A small contrastive audio-text model, trained from scratch: text encoder width 128, batches of 256.
Rows from block 13 of the audio encoder of a small contrastive audio-text model, named by matrix and row number. Rows with one number within an expert belong to one neuron, the router's apart. Each number is 128 + 32 x the weight over its row's rms, rounded and kept within 0 to 255. All counts start at 0. After the name is the row's rms in percent of the matrix's.
After each expert's rows are labels from the 100 clips, of 14848, where the router gives the expert most weight on average: "responds to" is what is common among them. Only what is clearly more common there than usual is listed. The data: drum patterns on synthesised drum kits.
# router: router (encoder.blocks.13.mlp.router.weight, 8x256, trained with AdamW), inputs 64-127
# gate: expert gate (encoder.blocks.13.mlp.gate, 8x256x256), inputs 64-127
# up: expert up (encoder.blocks.13.mlp.up, 8x256x256), inputs 64-127
# down: expert down (encoder.blocks.13.mlp.down, 8x256x256, transposed), outputs 64-127

# expert 1
router.1 104 [143 145 143  93  71 122 167 166  68 103 151 140 148  45 161 199 138 147  73 175 148 152 107 161 126 150 106 160  92 145 130 136 112 113 129  92 133 163 110 129 108 165 113 152 130 162 134 105 110 115  83 137 101 167  92 108  97 105 100 107 183  66  96 132]
gate.0 077 [132 170  54 124  93 142 140 110 142  94 133 110 103 161 146 112 102 132 126 152 150 100 167 150 175 124  81  85 169  86 116 182 156 142 122 137 158 127 179 103  80 130 114  90  79 131 172 131 190 118  76 128  90 132  82 136 125 130  90 105 149 128  95 147]
up.0 074 [147 158  87 114  82 150 129 123 104 148 152 166  79 112 148 163 151 102  61 146 139  81  62  82 145 162 145  95 150 126  94 158  93 178 143  91 163 134 100 207 131 121 140  90 110 121 111 176 166 109 142 148 172 159  69 140 104 120 121 106 145 115 141  49]
down.0 075 [141 115 139 155  34 135  81 189 144  79 120  89 104 125 110 155 121 187 161 106 138 135 188 221 156  57 181 126 127 103 148  95 129 124 120 158  77 155  99 154 168 120 102  83 112  86 105  88 131 146 152 153  97 186 122 133 154  81 130 110 109 149 103 187]
responds to: snare; bossa nova; tempo: 150 to 160 bpm

# expert 5
router.5 103 [146 173  86 176  97 113 118  59  49 121 120  57 152 139  98 127 116 105 143  82 133 102 143 117 131 128 188  83 131 108  62 106 173 140 122 160 118 126  95 140 178  80  90 118  76 169 137 150  91 100 127 131  97 126  89 189 127 147  97 110 128 149 138 160]
gate.0 110 [142 158 162 115  98 138 117 137 119  86 117 127 131 106 108 153  91 153 123 119 115 114 141 179 120 145 184 142  72 105 155 104 223 124  78 155 145 115 124 109 158 148 141 124 126  96 180 108 118 115 103 199 142 177  90 157 119 139 163 115 126 112  71 165]
up.0 103 [133 123 144  96 127 141  94 116 108 108 161 123 122 112 178 130 147 147 103 114  65 117 119 129 131 175 143  66 109 132 101 148 178 127  92 167 104  92 118  88 148 128 165 146 107  89 121 116 195  57 138 175 124 115  93 156 138 126  78 113  99 112 115 111]
down.0 108 [ 97 143 127 191 151  38 115  87  98 114  72  90 126  58 116 139 113  74 160 141 143 193 165  85 121 184 132 186 204 201 133 117  58 131 192 124  93 164 170 165 118 207 152 126 123 169 150 100 136 157 124 128 164  98 140 125 127 161 141 121 184 199 165 121]
responds to: dembow; rimshot; tempo: 150 to 160 bpm

# expert 0
router.0 090 [ 74 202 134 127 139 125 124 123 131 152 132  88 102 135 123  89 124  83 132 114 127 117 128 148 146 103 157 117 109 117  74 100 132 127 127 143 114 152 149 118 120  89 160 153 177 146  92  96 142 162 134  88 144 110 108  72 155 101  99 151  88 167  94 177]
gate.0 109 [113 100 143 164 118 121  77 164 110  94  85 108 136 156 100 174 107 113 128  81  74  95 147 141  87 121 108 132  58 130 159  87 148 196 128 170 158 168 138 115 162 153 158 136 113 138 134 121  88 121 131 116 163 143  92 143 150 104 130 128 125 106  74  89]
up.0 102 [126 137 142 140 145 162 105 179  93  80 112 102 157 190  91 184  88 116 145  89  99  56 123 144  74 132 106 182  85 113 155  92 113 143 108 127 174 168 147 137 139 141 180 158 112 183 115 113  98 166 125 129 182 162 113 115 141 116 146 101 125 142 108  81]
down.0 108 [116  91 139 171 160 108 105 191 124 146  85  83 216 100 114 130 118 137 164 110 152 130 134 136 103  89 152 186 114 166 154 162 118 136 123 150 107  89 110 131 133 108 150 170  93 190 122  89 108 148 149 129 171 114 138 111 134 144  98 108 153 105 129  70]
responds to: one drop; closed hi-hat

# expert 7
router.7 106 [122  98 105 164 164 100 134 156 238 109 111 147 139 160 136 106 169 185  81 111 144 124 147  70 149 129 123 178 242  93 188 139  94 162  87 140 127 145  83 100  73 133 113 124  93 119  98 159 109 132 182 146 175 188  73 153  96 152 126 145 137 124 144  93]
gate.0 130 [109 120 145 140 145 146 106 117 173 115  95 163 174 118 152 113 105 165 143 204  94 138 127 124  71 115 151  92 226 107 130 128 117  69 137 113 139  76 126 100  93 151  86 177  77 164 100 177 113 147 145 205  86 101 152 114 157 127 104 105 140 121  90  98]
up.0 132 [110 126 122 179 102 131 104 158 108 126 129 157 154 125 142  93 108 114 135 152 129 124 124  98  78 105 173 110 228  93  94 165 120  47 119 143 125  93 125  68  98 193  96 143  99 116  75 145 111 156 183 178  79 115 166 109 133 155 111 129 154 121 116 118]
down.0 119 [130  80 126 172 116 114 126 167 129 100 172 142 135 155 169 140 112 151  74  93 130  88 116 136 131 178 130 116 125 169 147 122  72 123 110 161 135 127 128  93 109 130  99  92 136  91  76 144 145 135 192 178 123 150 113 141 177 128 105  55 106 101 141 150]
responds to: march; tempo: 110 to 120 bpm

# expert 2
router.2 100 [149  91  80 143 192 155 122 129 132 159 141 194 159 165 145 125 124 154 158  95 155 107 128 127  78 170 129 158 101 122 119  70  74 107 147 115 124 144 155 113 110 150 166 149 149 195 198  88 146 128 147 137 153 115 118 115 132 102 155 171 204 153 126 113]
gate.0 122 [106 113 149 146  80 145 102 127 193 132  90  96  95 102 146 108 107 142 117 140 166 140  91  99 168 153 152 135 123 111 132 136 106  76 173 141 107 137 160 128  92  99 149  93 130  86 172 127 119 148 142 202 173 139 139 120 147 127  49 122 107 174  77 160]
up.0 120 [153 154 138 137 105 109 103 141 160 143  75 115 113 127 124 117 110 143 142 130 175 150  77 128 141 157 122 123 171  98  95 125 126  73 126 140 107 106 160 131  98  93 166 101 133 143 160 130 165 134 177 147 111 151 165 133 162 157  71 129  86 168  64 151]
down.0 108 [ 51  84 111 105 121 101 186  64 145 116 204  96 149 161 104 162 172 110  98 136  90  83 120 121 191 108 113 170 124 105 109 118 117 125  98  82 125 113  89 137 109 105 158 181 111 148  97 126  98  93 135 152 105 141  79 159 120 100 113 136 125  82 110 162]
responds to: waltz; rimshot; tempo: 80 to 90 bpm

# expert 4
router.4 092 [161 169  99 117 163 129 197 127 156 119  97 130 121 144 138 122 133  87 124 149 173 128 183 178  87 110 159 166 121 139 183 116 136 154 107 170 143 135 100 127 110 118 127 186 111 118 148 154 179 155 152 138 102 140 120  82 163  71 111 125  70 139 115 182]
gate.0 076 [ 79 116 162 126 178 107 148 166 148  87 144 155 111 111 124 137  97 137 143 114 120  91  84 143 136 108 154 116 111 102 144 130 151  81  94 152  93 160 156 175 124  91 168 128 157 159 118  58 138 152 113  86 134 104 106 175  88 145 132 171 160 141 154 165]
up.0 077 [122  53 133 117 126 180 146 155  99  93  94 146 127 136  77 163 151 156 148 147 134 143 100 109 130 139 148 102  92 171 116 101 162 124 109 145 166 145 103 167 107 132 112  96 107 139 134 149 132 109 121 122 171 141 136 196 143 113 106 142 105 135 199  83]
down.0 083 [105 127 138 149 163 146 145 117 107 179 108 102 164 174  82  87 143  92 138 149  71 123  77 142 160 126  84 115  90 147 130  52 100  71 152 143 144 123 172 153 196 118 153 123 111 115  85 107 158 189 117 123 105  90 137 124 113  81 154  88  58 146 127 117]
responds to: half-time; thin (high-pass)

# expert 6
router.6 095 [138  92 150 140 125 115 108  67 153 155 104 101 129  66 141  75 125 157 104 161  95 182  81 162 160 115  90  94 129 147 173 123 117 138 133 105 105  90 169 160 173 124 115 127 133 145 120 162 175 141 150  93 157 118 112 142 106 173 144 216  89 101 159  58]
gate.0 094 [126 165 135  94 121 114 120 137 126 138 199 161 116  84 141  95 116 153 133 143 135 159 138 126 142 147 187 151  85 175 134 201 136 183  87 114 161 168 128  77 149  80 157 155 139  71 182  87 138 101 102 101 121  78 151 147 130 149 135 155 134 157  66 107]
up.0 101 [ 92 167 120 152  71 170 178 118 169 115 124  84  95  70 128 147  52 162  99 125  76 108 102 169  79 118 118  85 136 101 178 134  97 158 135 108 153 108 126 144 142 137 101  81 135 159 136 132  91 181 131 136 161  75 164 168 173 144 166  72  56 109 128 134]
down.0 102 [143 164 140 161  59 138 106  73 116 117  99 115 160 145 125  91 152 160 133 132 114  61 161 142 138 144 186 114 195  94 148  74 112 120 129 112 131 133 165  80 106 130  88 184 179 134 126 183 162 144  82 147 179 126 121 176 144 107 122 111 143  73 105 143]
responds to: rimshot; reverberation; text has "reverberant"; text has "room"

# expert 3
router.3 108 [119 122 165  72  81 149 145 205 171 128 122 154  94  95 125 114 124 117  99 158  97 142 109 156 165 148 143  81  95 124  85  83 114 106 175 115 140  85 175 158 164 138 209  97 152  95 113 130 152 145 160 143  87 103 160  99 162 160 138 116 146  99 128 130]
gate.0 093 [169 152 161  64 111 123 144 105 154 174 123 155 161 110 125 131 156 124  80  94  97  91 178 229 124 103 101 108 135  96 168 159 105 161  86 124 164 121 121  90  90 136 126 168 134 114 124 154 178 169 131 122  85 150 142  89 129 171 167 123 133  48 134 112]
up.0 095 [118 144 120 135 172  81 111 175  66 136  92 122  90 147 124 153 172 153 137 192 129 104   5 118 159 140 179 168 127 106 108 123 130 101  98 210 116  87 157 149 142 165 182 173 120  90 153  85 103 108 127  94 126 114  60 166 168 171  97 160 175 174 163 166]
down.0 083 [ 93 113 109 125  99  92 127 117 169 157 147 141 125 154 126 113 135 112 137  81  86 194 133  72  98 215 145 106 177 172 115  54 145 163 164 107 123 140 158 161 114 113 127 168  70 135 144  89 105  99  67 129  83 150 132 104 179 124 151 106 181 138 116 178]
responds to: clap; march